config = dict(
    train_examples=197500,
    activation='gelu',
    bias='none',
    inner_norm=False,
    patch_size=[2, 2],
    beta2=0.98,
    steps=7000,
    batch_size=512,
    epochs=18.1,
)
Rows from block 7 of a small self-supervised image encoder, named by matrix and row number. Rows with one number within an expert belong to one neuron, the router's apart. Each number is 50 + 12 x the weight over its row's rms, rounded and kept within 0 to 99. All counts start at 0.
Before each expert's rows are labels from the 100 images, of 14848, where the router gives the expert most weight on average: "top examples" is what is common among them. Only what is clearly more common there than usual is listed. The data: pen-drawn characters of a made-up script with 800 signs. In brackets: how many of the 100, against the usual share in percent.
# router: router (model.blocks.7.mlp.router.weight, 8x256), inputs 0-31
# up: expert up (model.blocks.7.mlp.up, 8x512x256), inputs 0-31
# down: expert down (model.blocks.7.mlp.down, 8x256x512, transposed), outputs 0-31

# expert 6
top examples: one stroke (100 vs 11.9); dark on light (100 vs 50.4); only straight strokes (98 vs 15)
router.6:44 58 44 52 59 52 65 66 44 40 30 62 50 40 54 49 62 47 68 64 51 29 70 57 49 47 64 55 47 65 47 47
up.0:49 40 54 60 64 50 50 32 60 54 20 55 64 59 49 50 37 47 48 57 36 60 43 35 45 51 47 64 50 45 39 44
down.0:46 74 68 41 44 50 40 46 64 71 58 27 48 51 29 53 52 60 29 53 58 36 45 53 66 41 41 38 74 43 29 50
up.1:69 60 43 52 57 55 47 66 53 41 53 57 52 59 33 41 22 69 47 36 59 77 54 67 29 49 32 44 42 61 58 76
down.1:81 53 47 48 56 56 61 48 42 46 54 43 27 60 38 39 38 59 37 48 41 66 56 43 43 70 37 54 46 60 47 71
up.2:68 66 23 50 62 66 55 21 68 43 42 51 42 52 36 59 11 71 54 60 43 54 62 52 47 52 38 23 39 50 45 42
down.2:70 59 45 28 42 54 51 52 36 54 51 59 46 55 51 37 35 62 38 43 42 54 43 66 55 42 39 48 50 80 66 80
up.3:49 58 51 50 70 63 43 43 60 54 63 56 53 59 39 67 50 68 48 40 41 59 38 48 67 42 45 79 49 71 41 66
down.3:38 52 52 42 53 46 44 48 58 48 43 34 60 44 56 63 44 21 54 63 49 33 38 56 57 36 53 33 80 31 30 37
up.4:60 48 52 73 43 39 60 37 40 47 51 53 57 63 54 57 49 47 65 31 38 58 35 56 53 45 37 31 32 67 68 55
down.4:62 37 57 47 33 44 45 54 50 48 50 36 39 56 45 40 44 29 52 46 57 54 33 48 45 41 49 35 58 32 49 57
up.5:54 62 27 45 65 57 48 43 64 52 61 55 60 71 40 68 40 49 50 59 40 71 59 35 41 27 50 39 47 55 33 55
down.5:52 75 62 53 42 69 58 45 58 41 54 61 40 66 41 45 72 47 48 53 53 39 73 39 56 44 46 64 34 49 39 53
up.6:46 57 43 36 59 54 38 52 55 40 74 34 71 51 63 35 66 58 51 33 62 37 32 54 55 49 51 50 56 46 49 76
down.6:75 44 64 63 42 55 52 66 48 44 48 35 41 46 48 51 44 54 80 71 49 33 46 45 27 65 27 51 55 41 50 45
up.7:48 62 15 64 58 55 28 36 61 38 27 45 60 39 54 49 44 72 54 71 51 44 36 53 38 48 64 33 63 25 34 28
down.7:53 54 29 31 57 58 31 44 40 39 63 40 33 41 43 33 57 48 44 66 44 41 66 38 53 69 54 56 41 56 30 45
up.8:54 79 47 56 66 68 56 44 59 48 41 59 60 40 54 30 42 65 48 55 68 69 59 33 41 45 56 55 42 31 37 63
down.8:58 70 48 48 42 56 56 58 45 70 57 43 51 45 56 46 58 66 36 47 38 52 68 23 61 56 49 57 62 49 30 33
up.9:31 71 43 42 63 52 30 46 56 49 52 31 50 42 30 54 63 46 63 49 55 39 51 44 54 46 48 64 57 59 40 31
down.9:47 60 42 48 72 52 48 33 45 47 66 50 35 51 45 56 44 39 34 60 49 56 45 34 37 67 63 59 38 41 40 52
up.10:50 56 30 52 65 51 31 44 63 55 42 47 50 59 42 72 39 57 45 55 38 57 48 49 50 25 35 38 59 54 35 46
down.10:41 63 48 54 50 62 49 44 62 63 39 49 47 58 29 47 53 56 40 57 53 36 70 27 54 58 49 41 41 49 47 40
up.11:40 33 30 31 51 53 35 90 44 42 71 36 46 45 58 58 55 61 47 50 54 51 56 49 44 40 48 50 74 42 66 57
down.11:66 52 62 42 27 36 50 53 30 60 49 49 48 59 62 54 57 64 66 31 58 59 35 60 32 38 58 59 58 33 57 65
up.12:36 48 48 27 49 48 53 73 41 48 39 28 40 57 48 52 40 65 54 50 56 48 56 47 53 33 42 56 65 43 64 49
down.12:54 39 63 55 34 40 55 72 44 51 38 53 68 62 60 54 41 81 70 21 47 57 43 69 43 53 63 62 55 34 56 62
up.13:48 48 47 59 60 55 58 52 68 63 47 57 50 73 43 62 40 54 50 66 39 63 58 61 52 37 22 31 60 53 43 44
down.13:43 32 46 51 61 34 44 68 41 45 36 38 47 49 56 67 40 61 50 60 63 46 20 34 46 38 53 60 47 56 79 52
up.14:69 26 38 47 37 44 51 59 50 36 74 36 50 56 41 48 51 41 58 54 51 56 24 48 39 44 43 23 61 47 51 51
down.14:43 63 47 43 54 52 54 51 58 51 46 59 62 61 35 60 60 56 46 64 49 46 53 24 64 55 44 47 44 41 25 45

# expert 0
top examples: only straight strokes (80 vs 15); one stroke (56 vs 11.9)
router.0:44 49 40 38 62 50 61 49 41 59 67 65 51 41 57 44 53 59 54 54 48 52 51 67 48 60 52 55 38 51 43 36
up.0:36 40 41 64 66 33 45 52 29 56 65 45 54 43 45 46 61 47 34 61 50 44 70 45 68 24 49 52 58 69 51 23
down.0:56 50 55 36 57 57 67 51 38 53 39 53 44 47 52 50 49 34 46 37 31 49 50 53 57 54 28 58 33 45 68 61
up.1:56 54 51 39 54 60 42 41 61 40 56 54 74 51 47 54 52 49 63 59 62 60 47 47 34 39 33 47 62 49 55 58
down.1:59 39 59 39 59 60 37 74 65 48 59 60 37 38 36 61 26 68 52 37 64 45 43 69 19 36 44 39 41 51 51 47
up.2:34 47 63 78 50 47 41 73 45 50 51 35 67 48 52 74 52 65 61 48 54 38 42 69 48 34 56 54 60 41 40 39
down.2:40 69 57 51 27 48 60 60 65 50 39 42 57 65 46 44 41 68 51 49 40 62 54 64 47 49 57 49 31 38 52 53
up.3:62 38 29 34 60 54 52 66 34 59 63 57 73 65 47 60 37 42 63 44 28 57 33 74 59 50 10 51 38 79 30 44
down.3:39 60 39 44 50 58 45 43 38 72 44 71 58 73 50 41 64 41 36 48 46 58 58 45 60 43 62 53 59 53 47 67
up.4:36 55 44 78 69 44 30 41 44 48 40 47 47 47 47 46 54 56 42 45 55 61 45 53 57 47 56 34 33 47 30 36
down.4:57 36 47 68 59 65 54 41 52 51 62 47 51 44 44 76 49 55 58 43 28 37 54 63 61 59 44 64 61 58 72 41
up.5:43 51 61 74 58 54 53 48 61 48 54 51 82 88 47 53 52 52 65 54 52 79 55 53 46 42 57 44 38 60 44 64
down.5:55 44 43 49 64 55 37 55 34 29 48 46 46 27 62 51 49 53 58 22 63 31 50 51 26 47 56 49 59 50 49 58
up.6:62 59 40 58 60 66 51 54 59 45 40 58 44 47 51 65 52 46 66 50 41 56 52 65 40 30 33 20 36 56 40 80
down.6:37 71 64 44 46 54 59 73 44 41 52 69 60 31 56 56 56 60 56 30 41 50 48 43 34 45 54 66 52 50 67 56
up.7:47 72 55 63 40 52 50 75 52 54 42 57 53 51 51 41 56 44 57 31 56 70 48 35 51 38 45 39 47 59 53 54
down.7:60 49 64 38 43 39 58 56 61 55 75 32 41 37 29 49 37 55 57 58 71 48 43 50 50 67 32 53 55 59 64 38
up.8:38 51 47 67 57 44 38 53 45 44 61 64 79 42 55 75 51 63 57 28 65 64 48 58 39 33 52 52 37 51 29 42
down.8:49 69 34 45 31 62 48 77 61 51 37 61 64 43 56 49 39 62 58 27 45 63 50 63 32 33 62 49 48 44 26 49
up.9:57 24 49 44 68 50 54 60 41 59 46 51 56 57 58 43 41 47 63 64 58 57 27 59 48 40 35 68 68 38 53 45
down.9:54 67 47 45 49 47 52 52 43 42 38 53 46 65 33 29 47 31 28 39 51 54 33 57 46 64 51 49 56 56 55 69
up.10:41 62 55 68 50 48 56 66 46 52 42 33 44 61 44 39 42 56 52 73 44 96 68 49 42 29 29 27 56 32 43 49
down.10:54 33 50 29 56 56 37 41 63 30 69 36 53 59 28 51 57 64 55 58 65 22 33 57 47 65 54 49 49 76 42 59
up.11:33 58 61 60 31 62 56 65 56 45 31 42 60 64 43 50 68 60 62 57 53 65 49 49 44 35 44 38 39 43 51 74
down.11:39 66 60 35 32 57 61 83 34 30 72 57 51 25 65 40 57 51 61 37 45 29 59 43 41 47 63 58 42 42 65 54
up.12:75 50 47 36 76 64 57 41 31 49 53 54 47 59 42 50 47 48 32 59 36 73 56 23 58 42 26 58 46 48 39 70
down.12:53 61 65 51 36 42 54 50 40 84 30 44 42 85 54 43 52 69 62 47 57 59 65 43 59 43 60 51 41 41 66 67
up.13:46 67 49 59 72 63 51 64 48 52 53 58 46 48 42 44 46 71 24 59 69 52 92 46 39 46 72 49 38 35 31 48
down.13:41 31 52 62 50 47 39 62 56 54 63 43 56 35 40 60 44 52 51 60 48 49 17 58 47 37 44 51 74 35 58 31
up.14:46 48 41 64 53 63 46 74 55 39 45 46 47 51 58 68 46 49 57 57 52 50 52 42 43 28 33 31 38 55 35 57
down.14:50 85 53 40 40 60 54 61 38 50 74 49 63 42 56 47 54 51 61 28 42 55 53 48 36 42 42 62 47 58 61 69

# expert 3
top examples: thin pen (75 vs 31.1); one stroke (72 vs 11.9); only straight strokes (70 vs 15)
router.3:45 72 61 49 57 58 47 21 41 49 69 46 40 45 48 37 75 50 33 54 32 36 40 58 55 56 52 29 56 72 62 46
up.0:38 42 45 31 31 53 35 41 30 55 56 49 43 48 49 52 64 59 39 29 66 61 33 32 63 38 52 62 58 39 63 41
down.0:49 43 54 85 60 56 56 52 67 36 57 53 57 36 37 65 63 54 60 58 26 64 53 68 51 47 59 58 50 66 55 56
up.1:55 50 48 62 41 54 61 49 57 48 28 70 51 55 41 61 44 58 65 62 60 45 75 57 43 43 63 74 43 54 52 36
down.1:47 42 42 57 53 65 52 33 32 46 57 78 62 57 46 59 38 47 38 41 41 73 49 46 66 32 47 33 32 63 47 60
up.2:45 50 38 59 69 64 29 47 47 79 41 49 38 65 35 59 43 58 44 61 48 66 73 48 75 46 33 54 50 42 43 39
down.2:57 51 63 75 48 63 56 50 64 65 36 53 59 75 31 63 37 63 60 38 56 70 36 55 42 32 55 43 56 45 45 68
up.3:58 56 41 32 32 57 67 56 54 46 57 43 57 64 41 49 67 53 57 39 47 71 59 61 55 40 48 26 34 43 60 78
down.3:66 50 52 48 62 67 53 44 34 57 41 76 58 42 56 54 50 65 56 37 46 77 49 47 32 35 33 63 49 45 45 56
up.4:35 58 69 46 68 40 62 55 55 54 51 62 46 57 50 61 39 36 45 40 61 69 48 22 50 36 47 85 51 36 45 56
down.4:34 58 25 65 71 58 37 33 46 56 39 71 60 59 47 49 53 51 41 41 31 66 42 51 62 32 55 40 41 58 31 43
up.5:68 36 63 89 64 50 55 44 53 46 39 54 43 51 58 51 44 56 62 47 54 50 64 39 44 52 47 32 11 48 54 63
down.5:46 66 50 37 49 41 43 39 47 63 80 51 40 29 56 30 53 49 36 41 90 36 60 51 37 56 69 55 48 42 25 35
up.6:45 65 39 27 37 66 57 36 51 53 55 54 40 74 16 67 60 74 53 30 44 77 53 38 60 48 39 50 42 54 54 60
down.6:32 49 36 51 50 48 40 21 47 50 47 65 78 54 36 59 51 62 48 60 28 66 65 44 75 53 63 48 35 60 25 47
up.7:58 55 67 37 43 63 55 46 37 62 52 45 43 51 30 57 38 60 53 34 55 52 76 61 48 30 55 37 30 60 36 61
down.7:50 74 46 47 55 50 69 44 51 63 48 44 67 77 49 45 34 73 47 37 40 49 61 68 49 48 55 34 39 49 61 62
up.8:34 72 46 56 51 46 19 50 31 53 48 49 61 54 40 48 56 65 50 39 69 65 55 50 57 39 70 62 52 45 40 52
down.8:54 27 48 48 40 56 60 63 40 45 58 57 54 50 49 49 61 52 72 45 54 48 40 50 43 41 56 45 49 76 71 82
up.9:68 50 37 43 82 63 55 33 57 56 53 52 51 54 52 56 30 48 51 52 52 54 45 44 43 39 22 55 66 40 43 57
down.9:37 47 49 52 39 43 56 50 46 47 40 64 75 70 63 44 74 57 48 33 42 59 52 69 63 44 56 38 49 53 38 64
up.10:43 59 37 76 60 47 10 42 58 37 41 31 67 52 43 59 58 58 65 70 36 29 61 64 67 47 58 21 49 47 46 33
down.10:23 47 25 45 69 52 41 34 54 71 36 78 49 57 37 70 39 52 35 43 38 73 53 37 69 63 60 42 47 58 35 41
up.11:33 63 54 40 18 31 57 82 38 51 45 35 64 54 45 48 47 44 61 40 56 48 63 40 51 44 48 58 37 55 48 36
down.11:37 40 63 49 60 53 37 45 48 73 27 52 61 67 48 47 59 54 43 37 57 45 59 68 61 41 61 42 62 43 57 59
up.12:50 64 75 54 42 37 32 72 45 45 64 36 62 46 65 36 55 59 44 42 73 43 43 57 62 36 56 52 58 41 53 64
down.12:55 62 68 58 30 59 82 46 54 34 52 51 34 40 39 68 45 67 65 63 48 60 45 27 26 33 32 68 34 43 45 45
up.13:65 72 45 47 67 41 43 49 49 63 54 54 43 59 46 26 39 38 62 56 60 52 43 35 49 44 35 62 64 32 62 45
down.13:46 40 50 33 33 51 72 54 58 48 49 54 58 54 65 35 62 32 63 67 49 28 29 63 47 47 42 36 52 43 57 55
up.14:63 52 64 63 54 60 44 43 63 53 31 45 51 63 52 70 43 49 55 34 50 72 44 47 57 38 41 55 59 43 43 83
down.14:68 54 58 45 52 50 83 47 54 47 51 58 45 69 38 63 49 71 43 60 48 58 46 60 27 49 42 69 40 48 63 76

# expert 2
top examples: dark on light (98 vs 50.4)
router.2:42 43 35 27 32 54 57 49 43 55 60 54 64 45 57 61 55 44 39 35 36 51 47 54 55 50 58 46 61 46 44 54
up.0:46 65 50 42 47 50 48 37 55 68 45 57 67 59 63 32 53 49 55 60 62 42 36 75 26 37 53 38 76 34 64 58
down.0:56 60 37 30 40 67 41 53 42 60 35 59 53 63 55 38 34 55 56 21 56 74 70 51 53 44 55 42 39 51 39 58
up.1:45 66 36 55 69 40 36 43 58 45 43 40 67 37 52 60 29 59 59 48 43 40 61 73 42 46 54 55 61 47 49 48
down.1:60 43 65 47 40 63 47 42 60 55 40 64 30 49 52 46 47 41 59 42 52 71 74 29 54 54 52 44 43 43 39 55
up.2:52 58 39 46 39 44 66 48 66 46 51 29 49 54 39 58 58 33 69 56 48 28 43 72 54 39 46 26 56 45 51 52
down.2:77 61 52 40 49 64 60 28 54 55 64 43 19 54 35 42 45 47 55 65 55 51 55 46 35 74 28 28 51 44 68 53
up.3:33 60 63 71 66 59 49 57 63 52 58 39 68 55 39 44 58 56 66 56 63 65 39 51 55 38 55 47 50 37 28 34
down.3:42 39 62 54 23 38 55 90 51 41 40 53 53 52 51 49 62 50 55 48 54 46 55 49 39 29 67 63 57 35 66 43
up.4:45 61 54 65 52 65 42 36 25 41 35 66 57 38 38 63 69 53 38 50 58 56 64 50 51 31 66 45 40 41 33 49
down.4:56 36 66 31 27 51 52 64 65 50 42 38 57 49 44 47 40 42 50 40 58 36 39 55 61 46 45 26 53 47 51 58
up.5:48 37 54 19 44 37 62 69 67 38 55 23 58 60 27 44 56 73 45 67 33 54 57 54 56 52 36 41 34 56 50 67
down.5:43 46 72 59 27 50 66 62 65 54 63 70 48 50 50 60 53 63 37 29 54 48 47 52 50 43 71 54 43 43 62 57
up.6:53 42 74 58 51 45 66 57 49 34 53 34 49 58 52 59 58 63 57 71 50 48 29 39 62 43 33 40 50 46 57 42
down.6:53 58 53 40 35 66 42 49 48 38 40 42 42 61 37 49 40 43 53 60 45 67 57 31 68 52 36 55 54 47 52 59
up.7:54 45 72 54 61 67 26 33 25 75 39 42 38 46 59 56 39 42 60 70 44 55 45 56 45 37 52 51 44 37 31 49
down.7:42 58 58 61 48 56 45 31 71 59 64 54 63 46 26 51 43 64 53 61 64 60 79 48 47 60 76 56 57 47 30 49
up.8:43 64 52 51 50 46 84 48 70 35 48 36 59 74 35 75 66 49 62 49 44 44 37 29 55 55 33 31 56 48 37 39
down.8:58 64 43 37 49 68 65 29 52 59 58 62 40 67 23 42 45 47 41 49 37 59 67 43 59 83 43 53 32 64 65 60
up.9:35 74 36 40 45 53 47 46 58 55 62 42 55 54 68 45 41 69 67 50 36 42 54 63 71 31 48 38 59 29 59 43
down.9:64 52 45 46 44 68 51 57 55 61 37 69 38 60 40 51 32 47 47 33 46 68 74 36 64 50 54 46 40 52 31 62
up.10:37 58 58 56 64 54 51 14 41 61 37 42 56 59 44 70 66 38 54 58 39 70 65 19 69 40 34 50 61 48 40 48
down.10:48 46 40 83 57 43 45 47 62 29 45 53 62 55 33 53 25 59 51 36 36 51 54 61 58 58 50 53 36 77 48 40
up.11:47 48 55 57 56 54 55 47 45 48 54 48 65 50 44 44 53 57 59 41 58 64 55 53 57 16 41 48 51 40 54 48
down.11:45 35 55 50 29 43 50 63 65 45 32 20 62 43 29 69 53 44 49 15 60 42 46 55 53 48 45 48 53 54 61 46
up.12:49 66 51 45 44 48 46 52 67 54 40 44 61 46 34 69 47 52 66 46 63 49 34 59 57 42 37 21 62 40 54 33
down.12:78 53 54 43 51 54 66 33 58 48 54 36 23 59 37 33 31 50 51 81 51 36 59 40 44 55 25 34 42 35 62 47
up.13:43 54 62 63 57 69 39 46 50 47 52 44 63 69 49 55 58 61 51 43 45 64 52 50 64 22 45 48 51 49 46 55
down.13:37 49 56 48 24 56 55 57 56 35 40 50 38 59 26 60 55 39 50 28 70 40 63 51 77 49 72 54 44 51 52 62
up.14:35 55 51 66 56 58 25 41 41 52 47 63 56 42 60 45 49 73 46 41 67 50 74 60 42 46 68 48 63 41 44 69
down.14:57 23 50 48 34 63 58 39 51 55 28 80 46 28 58 61 31 46 42 33 44 48 74 56 40 61 59 40 21 60 44 63

# expert 7
top examples: four strokes (82 vs 22.9)
router.7:35 39 55 45 59 38 30 53 41 68 50 41 37 58 40 36 40 50 34 43 63 58 46 61 45 58 60 72 55 53 60 56
up.0:68 59 53 43 50 53 74 41 36 47 59 47 50 76 47 49 45 70 56 51 50 45 76 52 52 41 47 37 41 61 56 65
down.0:54 55 59 61 49 44 53 28 46 63 54 67 60 71 39 46 42 39 30 67 33 54 46 53 54 36 38 19 34 53 39 71
up.1:53 54 60 61 38 37 67 36 58 51 35 75 48 74 56 34 82 34 37 50 54 60 62 46 60 53 49 54 52 68 57 64
down.1:26 58 39 54 71 46 25 45 46 36 49 46 77 40 53 73 47 46 54 60 33 45 38 67 46 51 33 53 61 52 33 22
up.2:43 54 39 55 67 48 33 54 69 58 64 57 46 52 38 38 46 58 47 34 66 61 57 30 49 50 44 69 45 40 42 41
down.2:57 36 54 46 14 18 63 57 36 55 48 52 64 70 52 45 55 57 63 43 51 34 58 49 58 48 50 36 30 57 53 72
up.3:49 51 37 59 47 55 57 49 65 38 51 54 78 57 50 57 49 32 66 56 46 61 59 62 31 45 47 35 62 34 44 46
down.3:57 59 70 50 53 40 63 57 53 55 57 49 51 64 36 30 34 41 54 57 45 54 54 50 52 60 42 34 70 44 54 51
up.4:53 47 52 40 45 37 65 45 38 48 47 60 47 64 60 38 79 42 45 36 55 60 58 50 60 40 57 49 40 48 55 66
down.4:36 63 46 42 62 56 39 43 45 40 52 55 73 35 67 62 55 59 46 52 40 70 46 48 42 43 37 50 50 47 38 40
up.5:34 57 34 41 38 65 59 50 38 48 57 36 66 60 57 51 72 55 54 51 45 60 53 61 58 39 36 42 45 30 53 46
down.5:65 56 36 35 46 49 59 41 28 56 61 78 62 50 81 35 56 46 46 32 39 55 65 50 59 50 56 51 47 51 38 67
up.6:55 43 73 65 39 51 69 46 40 41 42 69 51 73 51 45 78 36 40 48 42 72 57 61 61 47 58 52 44 64 44 69
down.6:26 71 51 66 71 47 43 43 45 29 54 60 72 46 53 52 56 36 52 54 31 49 47 48 48 60 44 57 48 59 34 37
up.7:50 53 51 50 46 55 53 59 60 37 61 49 67 48 51 46 69 57 60 53 55 55 51 55 44 31 40 35 57 39 44 59
down.7:55 53 52 56 26 44 63 52 49 39 58 55 43 48 51 51 60 55 48 23 64 57 86 44 46 43 61 60 42 55 49 74
up.8:55 57 41 51 32 46 59 49 59 33 45 53 64 67 71 45 72 62 55 44 70 56 22 32 53 41 29 39 53 46 60 63
down.8:56 53 36 41 59 59 37 55 53 40 55 33 67 42 63 63 49 58 62 48 37 45 47 58 27 42 51 47 48 54 35 42
up.9:51 57 55 45 60 56 58 36 60 26 38 61 66 53 35 60 64 28 62 47 39 65 53 42 39 42 39 54 37 60 25 54
down.9:58 52 39 62 48 42 51 46 47 49 54 66 73 36 55 51 45 34 32 48 24 51 50 45 67 55 25 48 62 71 21 42
up.10:58 61 37 57 37 57 50 66 61 40 48 59 55 41 52 48 62 54 74 47 63 76 48 58 37 36 38 49 40 48 36 52
down.10:44 63 59 38 33 27 41 45 41 40 78 48 65 44 46 28 54 55 54 36 54 46 51 35 38 68 61 62 67 51 47 49
up.11:52 56 65 51 40 38 72 46 43 42 44 45 62 64 48 37 58 62 40 32 50 63 70 51 35 55 32 39 33 53 51 75
down.11:67 65 34 47 60 66 62 68 42 44 76 52 53 46 47 65 50 47 52 46 52 48 54 43 25 27 46 38 33 69 45 71
up.12:62 35 55 42 38 41 66 44 67 52 38 44 59 61 62 49 57 59 50 38 74 61 31 32 59 51 20 60 57 53 58 51
down.12:62 25 40 61 62 76 35 62 46 42 49 50 47 29 61 61 46 53 61 55 38 29 50 79 23 41 36 30 37 58 34 53
up.13:64 45 62 61 51 52 60 57 50 48 63 49 58 64 65 59 55 56 53 43 61 68 44 40 39 49 35 53 39 73 46 45
down.13:63 44 52 78 40 55 65 59 41 44 61 74 55 39 55 64 60 61 52 28 52 45 39 70 39 30 54 22 34 58 63 68
up.14:68 45 68 52 71 44 44 34 62 54 54 33 55 34 49 39 43 51 71 85 64 30 29 67 33 34 31 47 70 49 34 48
down.14:48 62 37 45 48 53 45 43 32 52 55 66 57 52 46 69 55 45 41 42 24 56 63 63 54 35 50 47 45 51 45 52

# expert 5
top examples: dark on light (100 vs 50.4)
router.5:61 32 65 67 53 53 46 50 46 35 26 37 62 51 59 50 41 40 54 58 42 71 43 40 45 54 52 23 45 28 49 54
up.0:39 48 55 64 79 58 35 32 58 41 42 51 43 63 46 48 46 51 46 57 60 59 43 43 67 42 61 65 45 53 53 52
down.0:34 48 31 62 47 54 31 36 46 41 40 66 53 34 63 39 59 40 53 45 41 56 59 58 50 48 51 69 45 64 43 46
up.1:59 43 40 50 35 65 47 78 48 39 85 43 50 45 51 53 60 68 64 51 49 55 45 58 40 45 50 49 65 61 80 56
down.1:39 64 48 51 31 60 47 48 45 28 50 53 54 37 54 55 72 49 66 54 52 66 57 28 41 17 46 62 41 40 44 52
up.2:59 42 24 53 45 59 56 28 44 54 57 41 32 38 59 61 46 41 51 62 43 46 41 63 67 40 14 48 56 53 54 35
down.2:52 54 40 43 43 49 37 68 49 51 36 39 54 55 50 59 48 64 58 23 45 45 39 71 46 30 30 55 61 53 45 48
up.3:49 47 38 45 59 53 60 70 63 48 43 64 53 45 58 64 45 43 60 65 52 56 61 52 46 52 28 62 69 57 70 42
down.3:48 30 53 65 55 55 29 39 49 49 29 21 42 35 58 59 46 36 69 67 61 54 55 47 71 50 38 50 67 53 62 45
up.4:35 42 45 53 76 44 31 50 52 32 37 50 40 64 51 55 44 44 64 57 53 53 41 29 60 40 56 69 52 37 73 32
down.4:49 43 44 73 65 43 25 24 53 33 17 39 60 34 60 48 41 52 67 55 62 38 51 49 45 53 55 42 32 56 42 45
up.5:53 41 42 41 52 27 58 50 45 26 60 31 45 56 37 63 50 38 60 67 46 35 26 46 62 47 39 66 82 58 85 42
down.5:49 47 44 54 45 49 56 60 46 43 29 53 52 58 55 68 37 70 75 32 45 49 41 74 39 33 49 36 32 56 72 52
up.6:38 61 60 38 40 66 55 86 42 56 47 38 72 62 42 47 69 45 63 46 61 53 39 67 52 37 52 51 70 42 63 48
down.6:48 44 50 64 35 49 61 49 62 47 29 48 51 58 63 56 41 46 56 39 30 69 35 64 59 45 45 57 59 45 70 59
up.7:55 67 46 58 48 73 72 49 67 39 57 62 42 72 42 49 73 38 58 68 52 59 63 38 46 54 45 45 54 34 41 42
down.7:31 65 50 47 40 53 54 49 45 53 44 52 51 55 52 45 70 50 54 33 60 66 49 44 43 30 56 54 47 16 33 64
up.8:53 51 33 78 66 59 36 33 53 43 28 53 62 66 60 54 51 37 50 62 27 73 49 61 71 40 39 33 48 61 56 57
down.8:58 57 67 33 38 20 60 46 66 55 30 50 49 77 36 40 31 66 66 44 73 48 38 39 45 66 52 50 46 51 53 64
up.9:45 57 41 46 54 46 24 36 56 35 37 29 67 56 38 74 49 64 72 42 44 39 58 65 68 50 63 44 42 51 46 43
down.9:73 45 43 40 56 56 43 53 31 54 59 45 25 51 48 35 50 54 36 42 61 44 52 43 41 69 40 66 46 78 45 68
up.10:45 51 67 86 43 28 66 63 40 41 61 59 71 54 63 44 82 47 58 45 43 53 51 43 35 49 55 46 55 69 74 54
down.10:63 30 44 53 61 65 54 60 45 49 29 55 27 54 50 53 28 22 66 59 50 50 28 58 47 42 38 27 42 35 61 47
up.11:48 34 72 62 44 32 61 46 53 48 37 35 49 45 41 74 33 49 53 46 38 39 45 59 63 46 35 47 62 58 55 38
down.11:58 50 51 53 58 47 79 52 61 48 45 52 39 63 49 51 42 44 58 57 37 47 16 50 58 73 45 53 33 61 58 49
up.12:44 46 61 50 28 67 59 61 51 58 49 58 60 71 50 43 70 40 49 54 48 68 54 41 47 49 48 38 41 46 52 45
down.12:39 54 27 47 61 63 42 24 44 34 42 61 49 44 47 57 61 34 43 55 35 63 64 31 54 35 44 51 49 40 32 57
up.13:60 49 54 42 47 65 54 59 60 66 29 43 65 53 57 61 47 51 58 66 37 54 66 69 51 29 59 36 53 38 51 47
down.13:49 35 45 47 52 51 41 28 45 38 51 36 37 45 49 62 48 47 37 46 56 47 52 69 53 47 59 47 53 60 64 56
up.14:44 48 41 55 62 82 24 31 38 42 42 47 49 62 46 62 51 45 50 68 45 48 63 43 71 33 53 35 51 55 53 42
down.14:53 67 53 45 36 51 54 54 67 66 40 42 56 64 31 53 28 64 60 40 67 53 55 53 52 55 38 44 52 35 53 64